config = dict(
    arch='vit',
    model='image classifier',
    dataset='rendered made-up planets',
    train_examples=97500,
    image_size=24,
    crop_scale_min=0.8,
    horizontal_flip=True,
    translate=0.06,
    rotation_deg=5,
    targets=['moons'],
    num_classes=4,
    norm='layernorm',
    norm_position='pre',
    activation='swiglu',
    mlp_ratio=3,
    head_dim=32,
    fused_qkv=False,
    bias='none',
    qk_norm=True,
    layer_scale_init=1.0,
    parallel_block=False,
    inner_norm=False,
    moe='top_k',
    num_experts=16,
    moe_every=2,
    expert_mlp_ratio=0.5,
    experts_per_token=1,
    shared_expert=False,
    patch_size=[2, 2],
    layers=12,
    width=192,
    positions='learned',
    pooling='class_token',
    loss='cross_entropy',
    residual_init='none',
    optimizer='muon',
    muon_scale='original',
    lr=0.031,
    momentum=0.95,
    nesterov=True,
    orthogonalizer='polar_express',
    adamw_lr_other_params=0.0011,
    grad_clip=1.0,
    steps=6900,
    batch_size=256,
    epochs=18.1,
    lr_schedule='linear',
    final_lr_fraction=0,
    warmup_steps=690,
    weight_decay=0.01,
    adamw_weight_decay_other_params=0.05,
)
Rows from block 9 of a small image classifier, named by matrix and row number. Rows with one number within an expert belong to one neuron, the router's apart. Each number is 500 + 50 x the weight over its row's rms, rounded and kept within 0 to 999. All counts start at 0. Numbers have three digits each.
Before each expert's rows are labels from the 100 images, of 14848, where the router gives the expert most weight on average: "responds to" is what is common among them. Only what is clearly more common there than usual is listed. The data: rendered made-up planets.
# router: router (model.blocks.9.mlp.router.weight, 16x192, trained with AdamW), inputs 0-191
# gate: expert gate (model.blocks.9.mlp.gate, 16x96x192), inputs 0-191
# up: expert up (model.blocks.9.mlp.up, 16x96x192), inputs 0-191
# down: expert down (model.blocks.9.mlp.down, 16x192x96, transposed), outputs 0-191

# expert 15
responds to: moons: one; glowing rim; full
router.15:487536501459422582431484451458459484565507526491455494502464501420466475492539474558547408512360518502422442539496528529469397449548543459450527467571534554400532506525434465565531429409549433583559500469482545487528484558439459453519592588533453500493514512479572524425487509532561499451521360524524538469609506511483533498443447534405542544577462546544371541513504455573529512424493477528534482528507463566551471613566523513534546614565422514582544525479448455412494439493468451490464465530484421566497526500510478533512499441593526500567513445572464562570524463550517525511
gate.0:486584490458541434546488571495496530472491503568528472475448461538537491545517554456503509402494471520517523424614408451562511639560461474516534474472505555518487534527488565597662525522451518480453568460529522528558484548505479469530525501420475449493471567514499442577500477520477544487488507454534459452462465572522508408442408523522530577546572472487521388441583438496485501480499530518621477473557478558400555467394508509523477529497434584425515553514554478503473582439577437457556502412458488444450488479490521339484502476552474536412533531418529417507527446556528441480
up.0:526442463494604506512415484438570499506424484432486444469607522364501559471552466574507476479501513440425417545546505513514558502416553485560441594488546484559530438427522499558405587470499564495506381503517539452493526416441476433509494473526420512542493494467491498462430515438438571526554484584483456552533481503483417560611510584568529423486560395514440524549529432517432493471543493535450490507473486464587474459572468536496560485521489391611478501432566512457550505589407535561572534513550577526457562538543543427456493498524543512525501485510470486476477455543433516474
down.0:400560438476388500489486439538428473495535516435470507501507398509450499499571485502528556549604493493578466507415497495469508535517577475433490543537509485529496452499528491565506503479441476546465588443463567417435596517455522551496415604525643542564407488476502526473480490610551487468420521536567405594482584520483434440387462545401436507520485527528480468549558477392483494539500507548498470513519539591485543443515504466475588482502563450577471513462562529521516571530569514539441486596404455487512441470526469479481495469434519579482553481490420534496457471538419433537
gate.1:523512500559438582526472502445486579393460400567546465487488536489535457469503527432499532451478441565572512540539467545544501479425566460443524503511478427576529371463437548474538515528444421520336572458506593527441536525531532500504541434557436573493468593464566471433449485525427512407525445488549506482533502503550495439446519545414582518474472545453471501512602513499446578452470610493524527498626410429482522493439507536465454567520469540538436490455503575451501491527505524457498442601458422537526528463487493508550537437426513452555552554545548418473553559464536532515
up.1:368488542534482412536455541618489541540453489543541465474449430579482478408539499469464572500529463472421512558428522462527507507437464494522512570546566509489503471434524459559507484456526456461501400533551502556592443527547473511538577479497511456537609419483499476526535484525532475531509505528477528476516591575406496440522491497493440431537499516533503485471436454501533557542500618482553509491475536574347476504547459433519478401604513539494451444406485494509499487549429419439390576545544477483523560482490556526492502582586568520484506447591586446509543453489422468378
down.1:621511531557525534463552433447461512444465512441468496463549555484477451563477500407444484417447458582430432565557532543482463381441567578487557521506515523528411490544494462471456445519580529538495387570478569444490581467509529501503520447556516560475569544453416515433442435470490592437508582477506427498608443402595577474483512547482464558474557481495497457516497499496530466454454520487473418508545450480487540466436503556473504563512487548523579474541574501434496484544558449596476542581453506494586517472527479464464597550405533554484502487429583565425469481409448509530
gate.2:588477563532526478500477498550510449498507526434565450539410539508493491387363489495572511451489517630433503540532506533520515485455506544497479439501421423554528572475555528446519452533540642474480573425471565528523440537433586510552416458541509432491498443504448367518559498675501549569490485487409480570453456494535447482502470520510410588458451445501518532555554550465467480509548522549434508532559465527512525435489600456452436527505481498505499587495435528536557535471482537419525480477448460459545491563438396422534494472522513504483583487407525530440506528471542513485
up.2:554521414515520495472479482478522478535515401545463494433501513508469590419523486425444460529484453535604491486451564501511577439520538541451481493418536626565579447436603475480587521485521442516460552454470479502446504406566372535433527455460512472475569546481547475471550535439529421595466528560504437567473488519573522504560466510455555417572464384510590482554427558519467585455538472525464637504487410474459464520570389513536483472542435501526543485474551526473495429461473450493520532547527499481519460455432558516458499517516491452512501442422514538467526652532511502565
down.2:518553498478551573520514506625485432497451488522422430460422471481544574538494469468502506514550516588500463512476519575514447504454550572548482551559501458533552520478471547492516491496544450535423550576461431441458482485529474455452417555408575476539553342479501435575474507427521485480558483465495466573493499491500645537484592591445377500521551480436458533539503495549569394520537451576557538567508517584516496526471437462468514425514509518453477503410516399473549453560463584474543561574448478476479576514412477513420498523527459440466594503421519502540477485523401482458
gate.3:563472510565556514539518511568418480500467502544539580507459445536536552535576508489511412504511528472542423461467468407474463427517416534561491542550483422568443439575465461482517432394508495529443420521516467470506502548567541478558557562455510424505589510385459524590486491475528432516472552379493541501547463508552461557465555502471392518456559474508458471549445487493566549529546555497538547460536443505550467507465493498414335424521494511484527529528592440506441383480518529516443514497427517533523578491428470513505640472517439590550557537516453520585492457435508572542
up.3:450485504485438474478467497464586550472566492459499443482498581452474459471416524468467625468505496518482558551518554556513543538467575470433499467424489608435514524447555557494474551578458528484552550464505496487534519442395440523474446453570421552521450510558516442402510549482465557508490473611500491492476511499450545463524480515513616461518417506506558536445565507472408467409444462501437442504474554498415549499569477509582692523471586502527498449497393539528526615519499495544550501523557513472518372510573516479483398500458576428494433505513546484439531536557504436497
down.3:519546501501430494370550527494525498551518456439532475564496508468473478511529487531498514485501500517562478459489502557487387562468553311470493554441538551459543481478466494547491487459464573560537572426391508512493505484523552517547485496521547555520504456495519517526508468528458462412579340638474476523530563569479571510452459552419508535454430584470445580452531440478484423360485549513643449497489471467501530569728459520487490538435442525537444533449506466443478485547535477527495509499501468478489544447549494529525497512472584470533489517471516502537494519508482468549
gate.4:514532555562412515497496485450419576475414383535509402549457498551519446537489524497499476507537510534625541507479439470460559535428454521520515495395443470500520409467494521471528546416481456520408514515598480569477503522517487529398478453529482555475507495498530483435484545567490521459544563493571482568575420567541434577565613600481474434523546563422432550442544531498457514517469472482496558380541549443460643466464549546444535524426524514483502445465514476421454543481501471515453519439451529540454524470528443512474473532458547493547506681519545532480469574474497469433
up.4:483504529531419528430463481473417566560409362569530379531454452563485449522507533458490459499533493514630541519483453495423545527409497484517531486441480486416566477463489558528576566415491489480424480509584516604452481545521495545396536450596500557479486539508575458468498500542471502463557535489555493519615489527512413563540559610484465418487533528423411603487486522528496509489480455469502507369500513443459589510577546547405522512469511523510500427463479479499425562458434529535480515426494523547476525476516464530482513597450554483565491643512530512515441522482494480454
down.4:549554524531488520485498444487464528517407429486487472443493592601545514500488485456473443483500519462488498516492535453524545457409506470572511477460489484531595516557489485486437488528608521569540436426483513495579461372530438510550595449550473503538498506477494586472459425548541522536555535466435493550526605393526541418531449572471534384464573306475436477544547449499481530570457532456465507480509539509488530512471557551468432517473429529460483509481454502539584406525497505507563524555501570457451566568500469603522559493527549524441535440513587365537419506441451522468

# expert 1
responds to: moons: two; crescent
router.1:440522529456494580431508421459513513604532570496497525515590495462495491537488481524532429532404508475472462543520514551438376499513563498491498429581497535409504525557437504548490489406575448562597531493448557441501532572456536479447495568531481505486514519502541566442510557569549513413481351519487541444553480512476555509408486526422501625569501537529481559519491427571518485407490476572514455509470447634526431588566491563547552578590455468514580503552462452479513483489497448452486412540494423594542501515514507518517480497559498589547488463550440596521513468504560561485
gate.0:485466462434494510504540475438437478534428441561524508486501628422526402516485528556510461538418426568559552513489517572474602591426465578527500534478449419571505611510519606372492457512554498554464480487456507530425430465404473561512466530487450523458464501488495578566567493454541444527581566513519454459583485483469417508527485476543398553419469608552549491385536438446522508568484514433475481547506512518536468507446601529427535456591633564427435487496512428501470529558475558524538528448492488552487540515449463475535539455499435530508534470489466474489488523497456552505
up.0:583529505530464483509534478566541498435486502482474466431495529500468531598460478519472435401565513463406499420569423502504572493506544476552484509567509552444596530423383538555554597476582537436504553504548595552488548489453475413523530509491516547568439514599539497606486435418484442476446551494391492505434592475438484556501451471539541479502490489471626432528420530535602508511516585538505522534551513399465542471528484490482453620523485491487479505463529510500494499496505410525610485508504426443459546498458499461438449481480543482487535425438485441488550402556598483422
down.0:436509464400559614531489534478561602532521549533574521572570432432438482450486532493518494504443448460513530573475491463510491438389474477535529350476568560466458497550607521507472435495567424471524482515539459498456538491444528477531432532457508480456497466506457413491452504589514526560563498431528542557497539571551512502454524450473507539442608453548476553434479417492519408444497529412476485445465492569503508450411565430565559526494508411499558494553580544494478507559526470507509500586515497508444517525428515440550546383450533467507465491493411543471618560603562482549
gate.1:528468493502595581469502563529515414484541531532517446513571444424454464435495491514448570531509487488514493435461476612568510438524519448405524516470437470498515460381440485558434484465506430489499525516592579454489506486541550487498527436541592499524586485512585439431525527490627519532511543447506526501495434499424521474499583460485543476472511647510516465559504489504494614532497440576550469450538603387549418538471422446507486577530480525436479542434463461427493508499453498453432475533516474512560514537392479542410522548565541523385556417555565481498550460506540419475
up.1:551474485535636442505569545473467479465517486374502515528628488458461470543593551606500566477547564477543494488466590537493459521507564486410584430441504412443584496581520524510483438559474409531439483580518538548482479573491560471556421428465592512434564445511490499457519471521553438553545534471448438460490530543518507500412476502518441611416511494444467495505492586437445430534542511465449495541520455474483472535557516543485578555501500454483416500404529471521486478450524495570456501488508493524550488451460426490529566459508458618459389478568541604488469491460425471461
down.1:522471525555450520509506488499629543432616583444562535459550472515530548438440581489576573441489427552437518605483557490449537562453513467536510521558473499550487468529436422422475550522590513511444558500488467403517531498427618489497498445505480452527411479475490497563544505462430489499577522562481508478443563574474506453579403563560545517476514477453572393501447524487492468468454427479558487528464469404508473482564471459534461510524577511554506526446521394496549559427505525435535486395461580442516474496616453502556403490535488509570479462453528456445580475497557494417
gate.2:461487521400413557358392480416454580377485500478489425482538542402573461500487494439531561562507426584514540487505523533577533594489531550443465444527455489429460510503467499450412579509472461554474520455441479585519501489433490429430410579526467492522465521537545515503476530508496543498566496613517467593494504452530474492442511545520546501535509530512518584491505516449418476459483529529489541508541606447496538476570513533557670526557482472545561494530468535490532517459519469526499405613530504516474437561587502517438448428518476482466474486463454540532460451565565404443
up.2:463483500409401563373407453447440557406505502480483431467524535376577472532484470432509583545517456556529523480505520578568549603472511508436465428523443503413447503489464526464408556502476471544440524433447460570528509499428459413435416566541464498535472507516557535481492529507511531489572466618525473591510503476523460476441504552544552505534505527477532572508540528445423495465461524531482519488528588471497540463601514535554670500562505472552539522522479537453551520494522488543523416620563511510481451545589489531452452412531483472467496492460457541520437461573565422461
down.2:447543490487491481619457510527467569502417540595509511458496497507502486473405477496526509503544501479555536498457454534550495513463526674492556464511562573527498410417521574449512510535489461415471508481592521536543513446520473533502500425466443598560517503504537447558471570516459519533392580318482463487473510530475428463582642483485525459543576473552552462499566577473465571578531542508507490540490584467452525505305518521481526529495503623530455475481439493466540543535496466419506522499469484415487488472528454472473464500505541459476499430488495476433408469492438503478
gate.3:517555549509573508560360523526513470493440459630477472492471500517536434529401479436610512477508486502562551457510481475414479452416527556543439551461452490447563503515492566538428494500572483499500519549544554438603418404570493509570508485480423512451512561489556459547540449433447507500433509429437534476510518502499540507460533530408588528516411459465458506473478528510537529491506513574594637603458456415532487513432511532506483586408522571522413485431476468471537476523552515523514415420485456495478462468463418620498464518555558482528527534487571440465549454461524582553
up.3:466473495461405549484514432418425533540501466506513496577530462501464442510557451515462395560413555456519430516481395475544487565564512450497559429600453521454453503500451459499524542483414478589466481506474544567419581580478497452433405508423514604468466474457501481438501456504534469519594541613556435492546503460520504595461541512525463494484592643538485531454543432481446463433538594465514479451512557498491535476523538527507517501558466518509579519545581460495535445495421403503494558551535524544459542528596562489462568435491450528482409539485490631526446464559472516465
down.3:530421488442505562450482529513493477537533544471475489489527452470464451488531571522498481510512583454581512454425555551464489489429440526484424587550484538471473496511565467499450534554449511529463564485463533442447454550585478544528403508446603429525532552548423588493582542484539474501451440465475417542425430510543547385587504522547463511527510506443463466495505535533500443514502530594680521499474488540437347548541508591495509544544434497471595526439541426492508392444547576453448455551455516525493479514471521445441489605613517517515476524416560490554423489452531478485
gate.4:458534535472548601429423489519387580493496481581527499461470419452622540541487484493551416584516555510508487418534494500543567492448446537544560448513544391483351470519446553424504438416511386546442467500458491511549436544581476425563505607496492475608477499436530546500498483597513547476514443429517474526531439453550490533528522467433442478521504473526522492464528581387548510530589572568514531555521471492501515495469523502472444514588526579436481517577495541423507450466493485446472440512403517476482556500522426570456506477570430589511524532461447511538475465474557557484
up.4:434553559491477587469430479475387554474508488556549491427509426437591508511441552513550449560468550512526524433498459517543569438471434488523564475508508435510326507520452612476474467416488385527473482524490511517578516559548464484583505570560482536576441536417530542479461489579519576519581409456473510486490468541518492557514536516448473497479530485518523418475512575411563497487596540569489511577502428462522483494467484547567512566608538563442521559568512571469471468502509468483490376513373459524488552476481423538386499432485452537500493538465473478512531430484546466445
down.4:533496506496427425520419492471526540502542510409487526476514570465484429513478533483443502466533440542482589551530569474535528558506629456381469514486495578415506534478500489527566588620438604419428520379473496465476462465434434495438495420476509573454479527526473488479531572433396485461483516560521476485473620474481498428488468566535545485530473561480521534559478521549476503467416564514393439421549584566457516448598568539533611505504491439555482470463452542484523564574517467562523517592568528462498451525559578480542488478422541454456521482478478498443478541557490454427

# expert 0
responds to: moons: one; crescent; ocean world
router.0:438530529485488595460502471473461469584515568511471519475537420453426505519486520536441419508388506495479467533498527525445385489504519475456475450610460542383505455510463512580522419408553457569573545512477521431517524560474515509516508622480478506446550527570557519428527517590518510424556402526527552495603506485469509480355431490417454568575461517552495526545492467581562481410487462583485462502565454622561470542508470540487532574609462484535574527497475487445511471492497454497483447520475441532557483494496521546547477474578530574535476418488456591606485467525488563471
gate.0:499554566462554533467458521480465543603464508518492551502405485511534502494468427507445506526474587500589563451492409471541478492407533561569562505536542479508515455495551561566483570517430439453445465413528510618518541473625425434525414465504458467589528542484504458482468541546420562513499536469499513431520474445501466424492617574568503354497533609510478409461523514479497613507545446507571523461394509449441439605468487477502467507537525497531449430478564496558565447529480564438458502479418505465509576493465498525512479525562481458529465579386502512541439445519550488531
up.0:472528462463496510507551469604517516488429455540497507505563404437541457557584512487556514454542396487470555466390495529484523490545425396441399542612394584478500530443534516403466515531595554458517536539519434473526390606485493532427410533478568431473504544525513548509551425383466470438555434488524470521518533569609492541474451520493462562497563459491545450576462521422613523590518574516481498460430476539511439456488533565573461505434497506477522581499481547557478413523495496447585442473555474461469480450492499507475509444452495558486555469464457531506512511524556560555
down.0:448497478398572560442425556578534517589469573553459567505476462409538439478497583498493569509489519422556524440474518481460527446480443516438355463497560511496453531545554539493506564485466458471522641463481498515522524487505517440466467509478537432413467503461490476497505584504533480545566464580582570519519394516602402499492496593489482515502481533535486512480561445489513505499514398540522556507483430572539439524499540450438503451509476502524482494395390572630551516538462452432534408445518565517509461439446466460580383478595536501556531545491426498519521492566543530524
gate.1:488440538484527564500403582474449563472441515470391428477425576453466468503536484561565582472433504570516495486410484433545508536422512403482585477454487521521602561477518567441529479496374540466498514516534561612542482439481522472458514453535526549489491436481507465402480554521486486496434417553445578511485521420478463498457551507527474534542472595560587603544593483454411530411553488434516481517561490569485442448493524455581535536585403558533547533468458481503463520481505460503471540599549509502550428526532523487582448508555554511421454481505585530489447446442447452529
up.1:466426534475467558531422511490474557557541491534473462466513565467441495473442510496555510448433422554556524505440595575534466554404575519469541447362468537509582575463447522463513512517445528433548583448407503543449436481529500484546518492587521534500476529521532509438441489482392472463481472527496534540534503493404473434544569521504501539588529604503556510514588374548430534370546501527539486535476509524517481538581443495498573541548446569499529471438425495555433489461596408475505495545554525545517466493440472487524420500604640507452470477443479554444432509463471565508
down.1:531482546533535461601464504487459488390529529588506499546485487468445465499481557455483528486523434461483478544525454526513461442513471656512505534516439502427351520496537491527514497465499527488449522465523460490566550449426559450559506527542474477500483494473453526471457552516505483455362543419449521471475407549571514553461607491433503497514661537416405563510535475510500510522408531486446497495441552506545551505281422513530475565459452492548547514488435541488590531541548487511430558531445464458557579527508643519432522504531524448491524511540567501503509517494514478458
gate.2:537468527520493444488467527528493546516453504456449576555530590575527482479431488526506505419527530557563427480493500477576512488533467519556502478578468543491489524535584572366571503484529538513503547454457484567515487540448509535482543424561435511473517459497442394546460539497516436513488545494596406519598443550454496556453463474584488403536445467542473418489487518398569527435440489451516459492424493485478636485461416482383608506462510621476551433495503466508499449376511540599518470516481507479569550505505443552565475497427481560468494401462557538426494498565462597521
up.2:486564483539467381526482494568410537454427425571425502571546541472510487532497478496461581479517528574587529576488555488557518509500450469568497518551502575511529469488482541450568490430550488495427481478483515561559483531403503445407453481516419508441516478486526474544442544530496478523456531584475492442557454525402495516365422516588476550607509425488495454484521580468550566393494461420447548520525564497446592537526462469404539520503512563491426461435557520537529503481565496491597459470485461510521482459475484558535411505485502480624521350541565463513488556553425498421
down.2:511569501477449490477428400456462550509507560565564558387485526468477402451550519524504492548452452478496584462486490443442471553462486460472563505512417511507538439443547564476517529465508463521442477407392507507608482531525449542456520409522499491498528496506560479551409538511483476546535550586542534487553515470523479454450397529518453554420461534491509483477442538532522564522526629502527549445461532518447441443529643530455542415526599482513495490496541596505571579429554521436594408468492441572519491568432476413483488479504521507531574575609544474443478408507511504412
gate.3:515456471490499522467577598488498608471569486641437510535436597495553444394482471467506564581575507506485523534526501488459471470534446523496456492468509505547477464462469514538509465462483460474470452537456392534550515503528528524528478500472526520533421535473577536557507559496408580566528479515518521443418532509491463555448468445442514510497568609427485466536503408468420542449466522438561494540447479570470534567413544443520442403461549488473488411464477538523492499437587599366584567542450582493499496517512552398477553558530436520473495522635464461460405561524504546446
up.3:483603542470577527534551579494509495556468516399561499507544444512503465502519470527541534518558560497471540434453426510484469460564480478521432472566518527552473478541530517549482590532469580493478547515429499502461516445522442545521457502468506471464551512535447392474555487425521454546496395353405526609536461498461529486541604485467544516503536523531514620418507592468593407544517493543494493495480543485497462428506518440539504507547517539575472573581513514509507433468358431621486485465486542489452457460525416559563546457429483442424439493376580520503563415479480511455
down.3:501476450531526467601549529495517461468526560467404380518471429466473438512561423513550523510492588452539426454461421500497623477540539583501463479561488494539502578515561507540476483479404521453451557515486584527393508489564467552517487515444549447504468498491497505543590457472471473547456438449535611560400477483531564412540612610494490501478477491511535547446519562461514541528541414444531538545516585505460436528502508496534460541507440440499463433385439489515549358514544606594483452472538518558528498544413568468479521441511484488483491500362524512476521541538500445530
gate.4:457537526555477464426425457523545539440418555582453575489438634505529495497520414538494424444525514488575478517511465520576523516483531496578452498497433498519476532513446521464494394468580516364564425518538426474596482560402507471475490534460501483566492570494506457492414536488627452462349456564455453538608481543470442489524442501471549571546560477405452541559492431462519521528479561488622525419542545490523478536498525453531418501515511491537519493569482444476417600473533587447565503539466485495514546543506514562527548516449575561505442483479482422473444500492541478478
up.4:451529506520473486491385506549593534509466557603488566472357526581519446513500490544522411450525488491481463487558504498548473554517497487534401477463448531495478556502508540564473420478572557388556495520442450506523495589404498479445548511462493467538474609515545492484363502566645436458388514574483479582663445520495521487443454504476510586532517518425407564596497368447535497486537552470572518454488532469531496505521483442518444480500522439464457538579471467501452566450518512448552509545493501526468508542507503526491569559471565518537428459517479486480420491539494536476
down.4:563472423453585526487489422528522530505478440450523436545547462498528570463478498462509504542487549490447512493472464461467572458517392540519580526564518469426437493480434482559427502481409469526540530500591535413432537586541531529569451470532492540428527553435485503519521426443453631447582491452554475432410531492586533437631544436502551472483471440557546479484542643567435570492483435501420541561508478521431503536494535552497551544532502540425511513416518565463519400506457486521446460499467586516586577509484562498416493465495450511408473513471591589468513471503463470555

# expert 3
responds to: moons: three
router.3:393555531470461579429492467500528474614506558475489553525523442432454520507468498587494474527379506492485475573477501509478396492528472471486497417619503500409509472521461495581505437409525497545591554509481606480526515546433530497503573633510463515465469509483559528439437611598532519463521387527492577509559495516492534497384481504374442558573464550555458519563471446506558453408499460554521444544518442588512460573562524517549543553553486490565564495488445498462486534501488434487471472522493461497572465504497569526517469520569480579532485468560484599573479398500464500502
gate.0:453463464551440497620508381471487523554498478598520502572471544534494440440476438481613471517584577423428540399529546500546520490482476515512540571539515558474526451521548520453497422503630519488520457475508486477441493501414558475515502496521514590451436510422512553439376431520551419428591588479494502512522556552496475562480510497460564477455584488465554552528577496492481627485435554435459473625483459507547520491454511506423476554481392571519421523489530536523458504488483486408553437478496465415514532475493558540526528406504505500470529470458536493380490451512501581460
up.0:521535618535417447453543461541443566426517418499492600526519385634517528505374577602468544486520438423459468510537519473598524539475590430598469489532523504550477400469504470547503426473507478535487507475452537464484488498487544448545499532483460475544495442531522504496556460454460453431479496452472399462642585513579518608502551462459500547468549468468498497508526498530456394564438493449536407514498513451550555435471482538492457422484481487529467467596484497470577577522505465462575584464459520524470436480553548558459453591495536472563524528447454505493471393487500529518
down.0:422530465504539580434566578646458432505395445497438517476586469449533564529400547515490521434445530472481547474513458451474509433524524431525434576557523431450523411532423507522503510528523534444437501556470572456453535547478578555455541527526539551482447562505499463458560480491424606565496498527472472464564451428536525496440477495547490523388474481599551499418455514518574454449520473475486492518502518506373573397508536506508463564505501487545466508575547603584527554523521566455523510503505453500574540479455559504556418456534467544555549523437578442357530478517507486532
gate.1:481577538479362535476431516480470512483493538429560475424488478438493498494484568503591573512509458558499526491531488481600594596452513522521442454493467440407456543565453441406533465455537483543538452453482481545486577407456526512544462539594392508547426540506469502469436549529425515411572522458465465586588439586511371572528490467553483569472498467384521585535552511474410498574491543492566494470485579446555606452490500570491546525522509487539517542510501523444475536466453501495521419538457495493525525504556445492505481486538385460420570522520509484584504400460512509448
up.1:448592531436420598455426469478531560464521506402518522460493447468463523542473574535571542459533463619492485576537481492588550545461448555526492428505460510422458537493454518544509487425530520474518518508467495562486560480469520515545451528599456468599419564472414522456461507530463516381576413451496471575581461614492376551586540486577505497479500514455457585519592483482476470534556488544544512454514547432541535375540499530497509556540455434512535572518481537429481495552436509516489450546479482454502459447509476505466463430491465523399462543456543528550483366426575474453
down.1:523504501506509470588491416578517533476557496514503511478482568537480476503424390424410469521499541497568472556569464514479564496507523518505555503391444522603579402400454540458447567515521450501451507478570488520517410520605479551513515429459510522478494524478530470568521448464523500599492480365515549405421517567508590518496543484457491407525536552546499470473527554504492525451516521489520538555448431526478499523391521497518512464449488625410465444486425440500540538506558443476563558502521520543475458508524529558492502455433596452609465426472404484426487649488457534439
gate.2:559443542469532551502498532433509446494523524632597469504480415581439419434564533520492480559468414481530495506473464469377462516542431547498409456523496432505546528491518530565524511573559529456433603478488459441501513467539536497520498545535532528524570467510498512478409493514557597402550510467491535521474474556513500515429492659466508453470533550444384504455473497499519448549441450610556577525519472490498454522500516517440467446478526542467488427361413507557536477470503532565504550448464602551497550491448427557506530562555481350560450558521497548485499456438453468460
up.2:435497483530463456537493501554488592505505475391393517493509590444547597575430483488555485449584572552511523492526527556617522476470545465505581573476502554439434495517493523479483523442452499491565392526544532508525495527469449504468502446484453487493442500457494518497582524505437456579432462548495460463531501417505498480524459372526517541452499476524629475531534527468415503404568511367461421495425553509518530499494493432536506551487509467505540586636601505426437493540486464460528432546551424458508479495544558482519464427450475655414570477536513501521483494586524506552
down.2:523562552454549512467479497498545417533518549477561469514510439474478471412514455602523559547444552481457520577521409466494512504612404527444477460475533419482484580569575436575514491501546494476542489525537402515534476607463444503474488485510516589503452452464519404499492611495542569429594478530480513470474457548491502489449417487561526452453381532602504545511439550553517454444538501488483493548496570574440474463439560502551533493510583487467462497485405556486514521612434497472469455537509521584480490406473469512524513523563493342501417498512431587526532462523571390451
gate.3:527445542469513375520456524463473462537530528499494484453466575513449544560531441493473525483560532506503490463540501545496438517487478557449455456471451542529532554535539453468570524546591514590561449485531461525514415375487433541405495539486482538389530477483426509445553494478511465593372555391501509622525386430563479529515514467395550457487519463498461570558500479472493525553430504553518617545550476541491518494447550514473539540526390531557558423526527555515489440507501516505448491438536467482528455503524533439513419483535522563487610476600535390490436653480457517504
up.3:432547481574507570424545476506516532512433489460526491487526519468536508444480519499543471591487487505467481448461553481481610469448524449538525596512523484553474388487435544438390491507453438528521539526449447520479678539496536463523516484541534471622515507537556573559425507528467468451584497591472469450533533558414508451565500544606437497470468526479486456434510506512531508468594593452531397475446508457543431586580470457569473445454568482469511562427506474466495500500553484443554475494476516478461523540482457574492576508463435406486352519474492527500562360514562538510
down.3:562378519481424499534435468528530557444491587523435516489493476572440526456516407473461484365616527462440517551530555540584491580480443560507532493502504574526449516556506417604559468504570530451481495459561511454456452501438456516490534562497530480494459455514408511447571473483562545426471516444486543493489517503571440509477429498429484479551515366541518539504524573515467467477458424576500542593575490550520609498405511577488514518479537461416550441511484547584514401535458447545450505512503531583452448487453552443469566493453580448551607448497506511445504568459442546503
gate.4:461399416447488435525458465512489494504467610591487534536512478518486480476653502429370462555538446487563504492453511465508526495587470504551519498484527515426508606535513547587479423390466470442434564498525480411434460464560514524509442561500501488540516476500532474451513503477523523536390491561553519405375468566476474491547510518531503578475555589496415506501488513441569487527463427515547527424483561531594500480565513488473534465489523549529539410462514464563497520573481464569409493478576607454508460516512568581522465434463531449540420558521418552493466436592445535521
up.4:560487457418463494441420470503539589574519463530537559513504461472469464501470534491408440467504517509501489455538513519489465415585449488445503466453465593501475556501495535604570569429542441443431617458560492414459462553413468462598489610526515588378592584495449476521506542492474533414517568506549474493498547480592476583460460461489543492492535502456409448451419468490559515482394407517493438546596557533511488438548586563598479483545501507460499496502583533491464485519502474533477444557453607487516499453536485429507539520443513435484505557433417493467527466506517589532
down.4:441548548528449538483518469444528541518466491603467539441447613488561522535478559430642504472488446565481526577443409508457509447503549447498490454567535499486573475533403501422558535495514444419391481506494547538510475470469485480450521456555498555460438521515494470539478501456559546509527496444430430498477561550314419601573588519485521505569471521473520479557431528464548449507545613557546515497550549489539430406514571455500449587447471489531561441532554510531493442434459522508591519462488466494440530563517426535546581415474467469459521501490615505485454447454489508466